config.yaml
model: "CTC audio transcriber"
dataset: "short made-up English sentences, spoken by a formant synthesiser in many voices"
train_examples: 26041
noise_aug: 0.01
n_mels: 40
hop_length: 160
input: "log_mel"
spec_augment: true
win_length: 512
tokenizer: "char"
vocab_size: 30
arch: "conformer"
norm: "rmsnorm"
hidden_act: "swiglu"
mlp_ratio: 2.67
head_dim: 48
fused_qkv: false
qk_norm: false
inner_norm: false
moe: "expert_choice"
num_experts: 8
moe_every: 2
expert_mlp_ratio: 2
experts_per_token: 1
shared_expert: false
subsampling: 2
layers: 6
width: 128
positions: "sincos"
kernel_size: 15
residual_init: "zero_last"
optimizer: "muon"
muon_scale: "original"
learning_rate: 0.024
momentum: 0.95
nesterov: false
orthogonalizer: "newton_schulz_5"
adamw_lr_other_params: 0.0019
max_steps: 6200
batch_size: 192
epochs: 45.7
lr_schedule: "cosine"
final_lr_fraction: 0
warmup_steps: 310
weight_decay: 0.0
adamw_weight_decay_other_params: 0.01
Rows from block 2 of a small CTC audio transcriber, named by matrix and row number. Rows with one number belong to one neuron. Each number is 128 + 32 x the weight over its row's rms, rounded and kept within 0 to 255. All counts start at 0. Numbers have three digits each.
After each neuron's rows are labels from the 100 clips, of 14976, where the neuron reaches its largest size: "lies over" is the class under the peak; "strongest on" is what is common among them. Only what is clearly more common there than usual is listed. The data: short made-up English sentences, spoken by a formant synthesiser in many voices. In brackets: how many of the 100.
# gate: second MLP gate (model.blocks.2.mlp.gate.weight, 336x128), inputs 0-127
# fc1: second MLP up (model.blocks.2.mlp.fc1.weight, 336x128), inputs 0-127
# fc2: second MLP down (model.blocks.2.mlp.fc2.weight, 128x336, transposed), outputs 0-127

gate.272:130111142179135100174175130117082200152092138110096170063152102149126171161128103136108093108095186116093191133158167162123100148166143109112102145069088112141098124195121131106175110167137110175108083106150109108074085117093125166169100127096133200128057145131141165098162114105156092117087067130154176137031096180131160119147128147140106091159141120162096121138152113137103140127134
fc1.272:111150125172148146106154157153163097206094154121101163123188127117108149145164130117123068131169147087135164182132143130133120150147161154083111113067093155113119157122136121071093144146164108104190093078131047137132136096147151112123096141093090140143060106175148111114116098037087150120163129163122122184116183207173149163172148083150136125099114120138070134163163106085118118138166
fc2.272:131158164163173133131133150132038123124116131131067167117140111118138151121171127165108116154156104107160141168176130143132113108137127100120126093082076143122158120142073095125150206123130028119182080075147090146078079141145174088066077138138091116149063063187121118085147158075132094110175105117132136123122145126096131131195118168120137116136110107117111150106157151128083167105181
lies over: /æ/ (69)
strongest on: /æ/ (89); "that" (41); clipping (39); pink noise (27)

gate.189:122188139147125159123095131153116084093085140132119169082086089089091122134126114107134132163102121124117133147124088165110110107139148085129128091179050160095153141177113147132144097172132094191162167158123125108134181129148138142138185098113097121108059071146081176153116144183097131126215163151125160084060116093109131115132155142149135175121072106176111082084102069152073101115080
fc1.189:154140123131159119105097098159125138123096145123182134127080083066089105114093105144132134042140104115151101155138126137123089128097138057129153150133095104175091141190117130177188103129097114117080141171114152121133138110130165160145119127096101156098055178164095113100088137139091143146187151137163148117079134115112096168096175096110116132200111188144076079075161049154077087129134
fc2.189:130123127135149150087129148164096138101147142123177157150100128098077140117083145132091099051146163068178108141130152154157088156116156069099139137130099117173113175116127153226149142121132095103102164141085135131113146107116200144084127125114136157091098152143090143138076147127125097116135160153107138094080136109101113136062192069153141128174126202156082093067161051142083100158128
lies over: /ɔ/ (42); /k/ (39)
strongest on: /ɔ/ (53)

gate.152:080114158132171120182143083170129121127118117145067169142079136152123151141213086138061079163149152122129138135132117116146099196026122148100115095136157101102165088113137083130119126136133122112081092129138101122075138102108093202146159145127132101067126069115170138108166081094065131152098153176071118125111138130122077131102106110149159123083131115117149080096114063126072131117137
fc1.152:142095148155188172099139138153104141138124129135112139100054145106105083106130110196079131172134139117128123087146105123133177139091155140105133160176119095102105114137162136149089120149137129137173066152076179075104146134101133160125170134119168123177031068206150126101109137123104192125115158097094141153145121138136163124130064153080072048150143143150139082126136110199108129083138
fc2.152:113087136092171117079102158154118083129143127127126136130110125073113053103095181175067100149179161073129129116164101109110174088111142089140174136172129119098145102129148173174103147158113107103158080149104179080105141139085109133121185185111161110154070075203108107121134156122170143105120161127115121141097073160137136121135081147093051075129161165104135106102127087203120144139108
lies over: /t/ (49)
strongest on: pink noise (54)

gate.243:077181119120102147153092109177113163128108187105070149098093123117162056113184134138149065178144132175116131165076147148149092178083204127119160132123121112108088139100155124187132134103089127097097117174135076145125116094129134138168111129111118105083157111121161126095124131125097103075077156081140154124113146119040112142075147135161143077124091076122121171185123150096139151080071
fc1.243:147120097109091163135110127090136072075090099046143116161127136110140132128152116106121128054153108174126096135094146147152207075148132146158140047184147120113167057099106114146113150114112126176132144134111127160156095160182137041168123138147170119145079124123162087138116125119158126105166120133091102103136182144075111116084122151119142122158174109113145157054172125185157141064097
fc2.243:149110114165143147121179111126203167174054095107148177150129082126148157114081115131122126120134127180106128178152143177078174133130106112177101204140107163120180138083084115118140104147143136138163154126060167107141161194175129129140168140142113108185098183128147118096169136106152176179138104096108101092188106169185154109116167123132137113091114096146197080123084120142145109105155
lies over: /æ/ (58)
strongest on: /æ/ (83); /ð/ (74); "that" (54); white noise (43)

gate.31:185109160139143105129141113142094103169117139111128136113126082108132123160132067108085115103087200136163157115181098118117111195149100128130113188080125131112135136085129129169090125133238129136079166132103086117125112120184146095140186162116156103153136117104068153112115160150114111162083101092112145141088159117156130200087125129064079108102088139083062136119097106163050107153134
fc1.31:091153124113107125144134148113157089064184133145096102156155126098121122101112142127164146153107078154103095135040138094101123104149127141112088058188049076094083147127154098063133097130091138109116151149135125123116164129043117125108135107115059098101132125161110121172092115171054085106116106119121126102201151193118100093082185137145133158136123145084145122194139101128127136114083
fc2.31:076167095163087118106142137124086145137160134150131079087132122186099133097143148148121131096169091179133073131091154067144104084132117133152160053138153129091067112150147100146163085116080118130163088153124199162152090084118115176142104140143118151126148185123129089115147108124131161165126127133086124098188153123075186109160198120151125183152156148167148098061076097071165105110156
lies over: /t/ (79)
strongest on: /eɪ/ (68); /k/ (68); sentence kind: request (40); "take" (36)

gate.118:110144169171123117133088145170157113117069111150175121084111159111078132138173135099165161122085129121112093090089107180176128114130107078179079100152101161060094154079142150128132120124074116160136134136104110176116106156140187073084104074159132105112112137115139171174150151124155119089116135124131089115145137100045121136130119056145114087066127106153163189201082097172132124080104
fc1.118:079172134120131191095138172135151142104113122187143121125131103089135086115114159098089063128108115139152146136034053104171127184130165120125105092118109108122161150088125045155112125124122169125126172089139141147115135164215102132110156133084091116129120123108185142125124116123100088048151090200103153135134125084087164108176091109185143129085116126135126151185077140104108118105099
fc2.118:154177158152144204147166145115087160083098074139139126117132188146201131153106058132131081148130134167102174142070118084112130165130156132050159128144168119137081127149125084143126138135141107036109127142186057085134136105163131148115114114113135128140147155128176094118106104163141158127115061152145137160200182150118104191105061132124129132095184162136157115138133142150115100119152
lies over: silence (97)
strongest on: /ɛ/ (75); "every" (49); pink noise (28)

gate.225:086109155117122131146163118143099104155068138119081121163111099159130083141089152138096141109121134200128159181141151131143146074107058122093151150102133139111158145099158130098126101110156175123135181097057145097153107107170104136093167179107124129110115142109192132090193140141104168190127106163101171118146093089127152114064130074182140114098112074089077128131203157123087106058089
fc1.225:071140109050095081160143137053149159063150130133087123101170117144146164156090140120078137139148154174103097100122138117100139177174096107194118093139184130133093164134112085158113119140175115105113092099123127151185119141138120154162147115155142140113176197128137080183127106166107146164109160103098113178098107228095121100167144158100121142104107186061142149145127135137111125085086
fc2.225:076106154131120128123118111090139167076097157150120092178134177111112199161138141139093119144116159175146145138127185096113207089158132180135150157120128145134108097087194134196145147066133089168168112138104189099188084165131121129114150115105164122111086117105192111140140167150096153102076099127149114121153085163123070151126065150152103153128112177057149104112155105093083088117103
lies over: /ɔ/ (98)
strongest on: /ɔ/ (99); /dʒ/ (33)

gate.292:150144122139121128130112088172116130107081125079124150125165122111174116138178119096142083161154112158109167116041106130072141159159115145178100144130131132119098155126107174129112115155065164128097065118106167134147183084166162147128098048089110062069145115096130125163071109166158144091166160160179105143114120193097141103062061109153109071140155149117155112081132160140135175110127
fc1.292:103109136128149111104181126056153111099154144069116148171163142092155128186128111106127170125114057084118066190151113072150149132162173155102131113135144099147169102132155150142109207091100101192124165163092100162109064128162136120131102105073115121176134111100153062174130160091103090134094100141111090142179133114182170169190128158133167153161123133125134169121090133131116168096100
fc2.292:149111128169163173089150111121158169116079204175149122140174138153146168163105154070107145100165087167115132119179166151147116108186170172089179137095150157130115131136121156141126104115105124108121108146137104085188103107146174125180129189107129134202142160134180082157155145125090099169127086124097078098157146109184131193209141093110135135132147050142125152109120154155158089138149
lies over: /æ/ (93)
strongest on: /æ/ (95); voice: child-like voice (57)

gate.185:065093118147110098147119139125085110097083092128103077095117070130163153119103141159138086106129126107105155093118130113155172146127120100094127124092149112129137090203098119197094165090133126148160161158057115112088118102170126039141069182140122130169148145090090162157106129094095093152085085130132187137183165158128199176091095128097170129140182128125127147088134097187108168136137
fc1.185:144123095142144153090180112117144211152176150126104117115139160106125094122133155105161187171101110136134124151120109101084121143121095114142162128178106103113041201054116097088121075109123151132125147086164138116167168135149145173089164093129152124093114134163132099086146146176183166103117195133170116111096103088100039108140153158158103132138053117098112133159194111073136116134123
fc2.185:094118098162151131080157107139141142168125154167118110131107124105162097085113209128137149160102057144156085204122104139177097143126154166147161147134116098129090134040131109107105072092066163085124093135096157129151123075111136090090143120147115140160167179124093089160122185160183123176125130151097123130097132113110094121172097132115095203143083163096126163165151122101140087197168
lies over: silence (99)
strongest on: /i/ (91); /ʃ/ (80); "she" (71)

gate.313:099156128098095085143120066074108117142113119126068150101183159146112085167127139202127159099089141076148146129088147199122129163056111091087081182166125130082102099208144163107137100146121114103118125166141131122140150094102131060175132133092111147140114107107064134098118108160142151181150055122124104142120116113120109137102145120180124180094099095092102121121095115081106057167153
fc1.313:132150124088109135139128110147154150105141145104151102172090137179148174136124141090119134130100122138137118171121070098166170078164097109110160084085093166149093111093120075146129092124162143122141160109144131145142167186115112116098087069095150143133095145157149070111122141099076126094118207156086132158120122143187187122078079156115189085220141118172150084180130098196148116122070
fc2.313:096177133124133173089120118115091097120112119153132076175137179126074204051087167150116130188069111113141119128127136083121186094126154143115163150066105146102127087144140135138140090088147143181101141149171134168125061164098123076093091107111092148166155132121149123097113154105176139166140093137113100089178083164161119114094190147086094105151116202177146134137144105162098161169126
lies over: /æ/ (59); /k/ (35)
strongest on: /ð/ (76); /æ/ (67); "that" (55); clipping (32)

gate.155:118128113121093125142126154081152129137143172165105129122101098125149133119139154123159189170126125066132087167118160109091127202095118156079133081110134087071114110086132157149111155185134085143150106097125076090124088108110110079150144141032132128152095186132100120092154138176133105161107157169108056176092144140107126110136067088167094081134104179179148120125137116157178192095185
fc1.155:105077088104104063144172114142108067172136128135127142189123162038144158162065127088163088108129097160114117096129097156152181140133133127127165101085094149116123117183128100103124218127133113068136145086144161167147173126133121130078078149152153121118091126134107120122158151068086120094157127167135100194119106174096130149159087115167157154150118084124169115111123180099155194088135
fc2.155:086158090139114107152196071148046120136111165160144167148085094066104148154118113077201116094120165143111170056130140088182139144115110124120148097098133140107117138131148104147083166181155120045137160078150132129170114152126166150104099164138185097159083162151087121117105202101122087110155101126130110190146136124109158133149117138112095163133090125123193117164108183127128108096162
lies over: /t/ (25)
strongest on: "that" (33)

gate.315:101123097136143201133147176118144115140037175098134100124070120066146118188142161158080166071133162109123097169144129161063106154111142121164109094170126061109112149107125153090124154152134085163112122091076118145125110128097121128122112120141167108121097108071113157140126135155110100069101193115071157106151136063080146154062105064156145063093135110127155130131161087112110159158140
fc1.315:163107131127111170066157092073099143173113102211140142096091145132085129113124142145122110116195129098152133140101113167149096127146169168130117120157145063129107136195139163095143099091133136153121154128109124128087111101143096191190073141122103096174094129116121132156065113135179200098103211196101113095155100167046110142120133076130143137145133127176137120087110156137092157098144
fc2.315:156103101141137169044150118113133126176151073189102145118086126114083119082144119160107118152179138070175149140141088134157114134127180124178101087191127079144133117183130171122151118099152170191131144128124135125101111081159126195173085152109138100138173087075127157145064134128154193121106161186096150123143105159062099147091124083133150080119152147176109141076121177124106124134137
lies over: /t/ (44)
strongest on: reverberation (87); muffled (low-pass) (31)

gate.233:110166102103084078121136118092080092134113131142101050110142138107187106116133125084082095076150106147133167142109096164134118130034125115193160128156106126073183086111113132126132145088142144153124170139043127072072073100156109139141127125131116168161185100102161200161103169178117140078118122093071092091195138138088120125148110115111161116117115159116107121111145078116125126100136
fc1.233:110127200139090104089065122225157125096159096157091080170180105103139070208119167126164097147146128140120170163091101170151147127115180060116065079101067128107156142167114088165135186124084118146142147160097131129170139111137126058131126123140125176155096109150125146170097104174118125102135117190169157099122101114154111123137125126132159199144131100098135118120139140140087133113123
fc2.233:118132091161089146124097151158079154133170141110132140096192121147176169155136165109172110129152147182040119134160130128136137081066099160093124096082092129111109182199104129179147148139086098083178195103110101120183181111136080127122141101140108130168096188153162120097137124134124170090128138107180110128123160068123104118141154134102121135115089100066098076073136116151122155122197
lies over: /f/ (29)
strongest on: muffled (low-pass) (56); /f/ (46)

gate.294:127100123123101110116092091134175135157170134151103115127071168114177106147134067147146144171110183147169138126138179106162166125206118122068159149139086116141120170085063133107194168151155118131164151117101111104116140127110145071127085110167102191144139087095116190151115139088089143086144176199141128098069122153185104131093116146087089108119135150101130076152133110103114070137059
fc1.294:133130118144109078133122044142166141139149173161041101113117164134193141136170102120102121170104187148135133104135114122121147104184092087081130127146078167128110138091080130159170130109163095096191124104132121083055169093115123142126060142159128180148190113079089159185116151132132129116124177177153112103117123115192127151098134107070128145147103160110118114132171134146158087172071
fc2.294:118089117117043106146127086120167097087095155149078148124130124085167108118119097160167148155106163151154115149111178112083157113147114113036141182110058141117146176098099185123181147139144101111173160115099136085097112130112073061118105113141106114166184104111104110152054100119135138116177217164153106121161119100106105129144105109164086107093095103126095153192143138099140100145122
lies over: silence (99)
strongest on: pink noise (48); rumble (40)

gate.212:162084146137120179143149122106139211213100116150163089127163146133122099138179112152066151147117138094113187136127168155114150090178112100131093123150107135088156142138111190110139084112129118174117121128126054121101056082113123145113122151096102199172065098116114128100153090082111162121136106123172114140049137171172143123123126099161098107126073192095119132143155112136092112183092
fc1.212:118102184195116180155131144144111153148102133166169129149197175123134169124112092102136173132121099144165105136120165176135149087154181105141133096143175071102148083162138177133102134095106120198112133083129068132173108164128095209146107144121152183147100088150184071118130096110168129080148113151152125097128140117154137179143150071097141151078119155097050158147142101159121151106177
fc2.212:109150151140125107122162096187115140176118122127198103143181110124130161084135069143084113137174127152122121116137123184074144102168147087192136077145171064123168058194093115160100119101114158179130139105130105151141118135145127182126128214110121170137142133181156106095140089108144160086138117136108142080144180094156114160155136077061139164116096167103088134104101141151128165109196
lies over: /t/ (56)
strongest on: /æ/ (82); /ð/ (71); "that" (50)

gate.201:109164108080187119133155182157117089159067118161133156174150126171165099118093159110098141119132139127134136118072116160159194124106184108112104149135113117135211064112102119168142140133132097110135130187071089155066098144128071050104150109158106114160142078087117112132143143143193065103074083165107153101126139106101124179107132099064140147124143144196098161146109123132139110149101
fc1.201:138098123133143109122119149142104154151102096122145122138139102117146054152047113117112111126163160147094162098112115149143170154092156090122182149076150113071107157146071083200083114113116132126190162166080124164087070108105107038087169160105132125125180136147141182094156171138173064088124122121133154089115133128160107171121136120064121171146096172122130135056150134149084159112105
fc2.201:176142077128136132155141160118111102106142132075164170117169102126124066161152120063117091096199208205068155136116101121152185090120164137111140136111173079082128187133112066118126104154137111092148166120150141135146088138071100068091147121129134085121111103144139121150172171150158175113125113131161143136098113135132184158127148178071099128117105161168095107111148132134149175104049
lies over: silence (97)
strongest on: reverberation (59); "a" (42)

gate.80:129166148055106163128094191154128187095088160146121038068154128107098114120091119156130126135145148124100131185144130133152188150150114138131101139129101132092120125131153080118162112118177187087092159113089092114112122132171127113148141116095181139060137152088118146106086158132179089152120122081104082143125159110072145141024107146104107114179126103130182115162082072141093161156117
fc1.80:101098130113122053101108113144137122086169146164126210175123106128143089151075122122121185142086095133152134096120068139094125103082109087141134120120105126083107111125132152088110071127115128141152081141161138182153163097087102185086061133169121101141118114129146119149172122145172130095149114188167190136126120079181142065188113111205174161091126135146093130163156138124199153139159
fc2.80:117172037150183094178107108156065109129137155189136166120149134178151096137144162108101154122150117182158144072152132152101123084086123091133126108054160107159161091097125126137072124129109100125149131117095155107160118119105125158156111166174144083204171165126144149121155107133135108130145083154115133183131124096160181067215133122136089222103127142094156125152127148113162147126157
lies over: /t/ (87)
strongest on: reverberation (89); /æ/ (70); "that" (42)

gate.46:112178111110083081083081119089078131089166108111130129107127104107118180128161142125071100104106201023082166119118130162111154082146174125156139122154136099085125198108175142168052129092154104157140137106172144156176104111152148154157123134160077134129145148052075080144135125099125110127161137121115131175137160144080132127174109161150166109102114044147146166134126112154132117139151
fc1.46:183084128117064110087167096159119115114098137145101125185103146128121116144133160146088112132116161127140046115088138135150115161105122139142190135143121126111162093077076154094160156116090137147171092134133168112108114145215110118093125137111115082098086114187128078141159121143117072120105097124233086144098166141130150103197132167042134145106154108114107150098144167138149167195131
fc2.46:118140118101060124147077134179087136140109168145121055132135095128132127141121187118084123059134191160172120140153131161160128135108122121159172139115116140066179124113120081105173129152116094128202119146182178090140085177167128145090108100118045095184090138181138117112155190147124081168143155080145089121134142144163113113161153160138132131102158109078119074102149151107096166152174
lies over: /k/ (95)
strongest on: /k/ (96)

gate.93:099128077114194113154152126173128155142092157101072176104160103099175133153112136112097116188082112117042136148150166117139090127121147132176149164047137171134153210157081123133140093146129142114110079148169121130092186127163149115144083170162147176077137155089128153165107141109099131133110203121128176126113149134118114193106127184118140085150133081108104121119137144140125081135052
fc1.93:115139092119110167136158060118127085155091119137133158068123144106166140126139069119058068113153109088164126177110101103131104140126121103082116130046169155156184202139138139096142152134162218104092137107192120098111103155145150096183173140181120138093152101116133117155118129085097180131142115117108099039122137137168128135145168115109172084131091147132083114133118074120145084168118
fc2.93:099149127163158098110121103107130138107105153151095149092102097129175112116131034133072120146071103068115105232071133113110111089095132117187156146118172139124134176147101115093145136129112143156098115080168084125109136162117149077099122089171171134081132121094137143181112129119106161158068123174096176074139187105130117126150155111091115091114140103097073143173167108163141131147050
lies over: /æ/ (39); /aɪ/ (36)
strongest on: /æ/ (62)

gate.148:124121092144123111138107184157101151100149198126145132126136159176099115150143158118118180072160127112091144142120133155135138113122164132154214129045098124091161152110172105092131149102130125100058127089148173176162133097203131105116144103146079156080128137067132159160199115147175087083093140103180093130121105137099133114125080150072133139120110135170139116062175149067160110116076
fc1.148:116158115165116103156061078115109095126113117161129156128129129150119123082135049112155100081167083152112104182123108152109128116163166123115127156164155085080158097089155086142144138145142121180147140091206129082158117134155095122162130052152145148094103098119211088186160124082126154131136087133142136145088124154169097125117070145139147122202185116153154186146095135150166099056129
fc2.148:132174120092137158098113114103108111149105089145164101148131114160123107115162032147187054070161088146122096092130140154092138148079098138160109087172162139094117088096113117115121082189166111151116112159142137120153148108147105111172133111160165143129151100154161077173189178149109141130143059106126130172120182134168143117118188096092106132138151093142197118184105084148130114059182
lies over: /f/ (43); /ʃ/ (33)
strongest on: reverberation (71); sentence kind: request (68); "find" (38); "show" (30)

gate.182:078038106125134111126158127110128107108138094140099166135138133138135097119112150121122148140151146160060161127104159111200139197157087126100209156115101120131097149056155172098147156161123186121090146125104162061122130142118096127137184098143071131159191128138129151131159144161110110105133153122121077076124132086093150129116151139096115052111110097126111142089221104081149098138059
fc1.182:147156167170120158171149124150172177167141126161141138198034086097085105084149214138122188102171098125148159170137135114151184112154093174157112132134105101147124136125168165067157073162168136139089124107151078105143177119106183155093167134157086058146104101160107161159148105106174138151117069133153137147136100111143130134124135180080106156119114107145153127138168155133174152142104
fc2.182:143149157131142116114120167135168114175160165118147099119089072078130121164126189161068149039092108121172139112093160091113217110129184115180129126135114132184106120141162112100126046166138145124136119096101095122121161112088150174119123119114137088125115122133114131141183153133168125133140083074138082178088107112138173165171119121041119188123070089152148097131096118112179141141150
lies over: /f/ (58)
strongest on: muffled (low-pass) (60); /f/ (60)

gate.115:132122160161205144055123163141124108159088182150129071152170113146135126134155139124091171164097096150158139180159104100116033098168117136125050146067136096136093124158068139107128117181185112116109170115125122113106136122141137138094191183155139122136134064109152182160174101163122146150127103146152146139049105108120095166098095058157111127132139168112142119165107119099143086123115
fc1.115:157188160135198099113137162139117084133152128190178090089053115148113081114124058154096079093131105155129120062086112134133143130203147120161116144137102077134122091111154089129154080048143117085168134127114080142075140132098176143093134125152129083114140070132122179173137132133138144181111166122121122074099105114068111140150108112162128115146111157147169137199144130123108104159182
fc2.115:202166130149140177165177127071099144132136103161135112090095108158106131092083176131181101131190116165184133064106186136131180155171131138127149175115105085190094174137081132122120070097142119087113130163096083133120116159133172127118107117123131130122107131143138112129130136138128146162156185093109090063126062132139144123140169207130087064106090127153158110180189144125145181132135
lies over: silence (80)
strongest on: reverberation (80)

gate.288:098113173159096147153114149149117145069151114170095096074125175209119127144096104120101095069124115104125152146036090132078096090142126136144171084095095150132129166074157162132163101144144115114156162138098127158140144061133051154151140078176147133140095145101079178089148119129116136044137109147080123103111132085097183124126173124111102123091125111103117085187174158128077121130130
fc1.288:153151119135172098145084127157144142131165140125095125121181122154182119052154191166084148147096167096125112155148112082159158094131119142113091142138132142180086151128186142087140126153137154104166146152172159113118117111177100059152125134123144110065188140200104152089180185096157184186127081117159121139128094105142114125080138179113144142103097093115079148192079126125081096168095
fc2.288:124158128081130103162068153124149072146101133117113108108168146137152115090143179139101181083084129103094118162136063101146143100110112128131076136121139197198063132127164126100108104159111144104154185149134169108142105140138094054114159102112141190103137134194099151089160152107151188158164077131188124139128109139144130084123150139082121152110106056123095124182085141141053130144082
lies over: /f/ (50)
strongest on: /f/ (58); /ɔ/ (56); "forest" (33)

gate.184:138105095098109085139136235116119134114155155140096127157130158181078157108104106153115082086106123131129105124111085148122118142166125160117155134097096060076136109170168097098148128088141171152118168153071112093127115118183102112118127196159098119119104099147130074209055134155151090118197198097075153122141109180109151114115112125134114071132123127077113120165137152172176154113097
fc1.184:135235083159179137153089165128198140060115183128119173124113197101179078089138116086145157125157118200138143150081111132127095117092123103095173129140099108089177167118123128105126119118122123172117172127139128149117139140109097081118155185118127088089171138126083156088109136085170115157155136147137103163196091116126165146112136112098075121108107124123062092113144122119070139070129
fc2.184:061161120086119115104089151152221174105112131148158095119130195148197135108156131106156149123121180163131130184109117089138093095095147104169087107166090145124142176124135121121089104102172106132107130125132129139071144197118111065159145129114167095117192119118100174122111125100089136130029136154077105184133079151160144182147148097149128156117161139120104123075133085164093163142124
lies over: /k/ (56)
strongest on: /k/ (73)

gate.0:137090106145150172124124113106105088089093158174113181110119096097105116135101125124145141101117112148102120195054133115100147134120137155119144121172130167131143076163113139093135112139154152120130142143174097083132108052116084129131085096126166080169155168128153084081125149049144118136115104084144107154137120142096089123158134096162090021140193123091155084145105028142181073135123
fc1.0:132144126130092147158141093113175074123154084064142125147090111090123134127139191143168179146117096160081188123152158148080161094095106151158152087176136207129046103128122149147175151145135106124152133094173107112132119114148076104151105137090144101137120169108142062130148167037136082151109139065106103085131117155093121173115173100144127082136142131139147103071184087169159135149158
fc2.0:075135119173151128117176104134147189141121101115148080109092149116039128196119173111163171152162101152161174116181129101157147097203174139165114103068142151109121173167142146131196177138133118094137103109101165152140155190153149115168130095120078172145093165112132122090144078106108129123135105143114088132130116159116138142148161126136144187062096042162108146095159143147132096154166
lies over: /k/ (67); /g/ (28)
strongest on: /k/ (74); /g/ (40); rumble (31); pink noise (25)

gate.277:148067154113113158135121088113144073160104162084106156112143079159120207104101099122118109178160067087139153130062117082100172097131101156132121086142136155109118162137135102124099074143173124115079117083106132093103213070121133135159147158147171159123119160151197130147140073102164142104084151106142112088094169182100114135057123128125164076076174118113154166101138163094138145105148
fc1.277:045138202120147153130105161147133070124124091089122144138123139187132168145115124106132135165215078176120157121162099065119112062107137115127174114135184118111146164146146122143097110129141105121109166092128147097136177093133162137137162148108198154123120102127170160115111179110155155102126154081097138051111151094092140083100150139138160103113097141154169207123093141058096075092113
fc2.277:149081181110159124112157050120166117121115110164121117168183149074124093152167106139156182156180084137090104124066141125129182131099126175142111138109174101104117120128131086166123128138132089176078083100222141185115183099142102184097081147147125106120101092119105110097111125173082133112143129113126205134136119191138139092157151091106139106130133149114164169189076127116095080121112
lies over: /t/ (55)
strongest on: /h/ (78); /ʃ/ (44); /ʊ/ (34); "pushed" (30)

gate.174:160100104091144144148154099094056109101147129153110135123088112105099139049115122127137130088095127069216100137092130145144117148130082150142139134112195101120156109201165178162160165075179109153089167076144116131046188147092193195150164178118095139108115103193114144111150137148148134176084166142163130131109096137140120117139087111121117136126149103133088118108077166116149133126166
fc1.174:154118095166135162101159142150179105126165101197123155151118128139143104152130135075147140145116089110112122082169136123127130114136141124121210095133144170120125129075145143122107083161133106110080135137135094147146106168098122050072092170155149116184096129053142073173133118201022134098106117125184103207110147103115170101180123149093159108121124122129169149137152140123156114109060
fc2.174:127149071172133165043142092137123183088136125147146116140110183165127129178134146109130124134182108142124151098147180166156153120145112182150148132132048169116086138139139141121125056126136114141151066157159107142121051143107101033093109108148149158206059143121128156130122118193081099113111120101161087179189163127132165092151134145117143127119137122099171104116162099134129112114077
lies over: /k/ (88)
strongest on: /k/ (91); voice: child-like voice (72); /ɑ/ (55)

gate.19:147132156127109136125119192139068147103129052067137094105166154112147138130131137140101089136147162134156142135131136192147170179112122139068106109103103204146149147108098091155069107127132113121116115131097147093121160125133141056196151145098139145119152105154224165111164119149079118134066116162076133165072155148095162076084119124129090118162106089089091084123141124098110166134052
fc1.19:105075157133107151125083105181097082154104126208155106116133110133145114072119096096123094094139108090118174146173147125116067097115088123097133165106165131160148115155113202098099116136103142058144117097148161144098123096148102081117143176143074144107088159154152141180146074160060125160119112070056151132162137118150118201154127162134177091167133146108116095166117170087172173121110
fc2.19:117077122210117135170110122103076120090118128193144088109133146156135140156154113149138077027126124060159086124136157152063056108127122103123127153145147114107133080215129131149145164112162161152073115093146125147076112118097137104083075153170085167108117120160122202163150107132092097167112150071113147136142132152089174165132114115155120104146144080139149134165151141106154180138135
lies over: /æ/ (32)
strongest on: reverberation (90); white noise (27)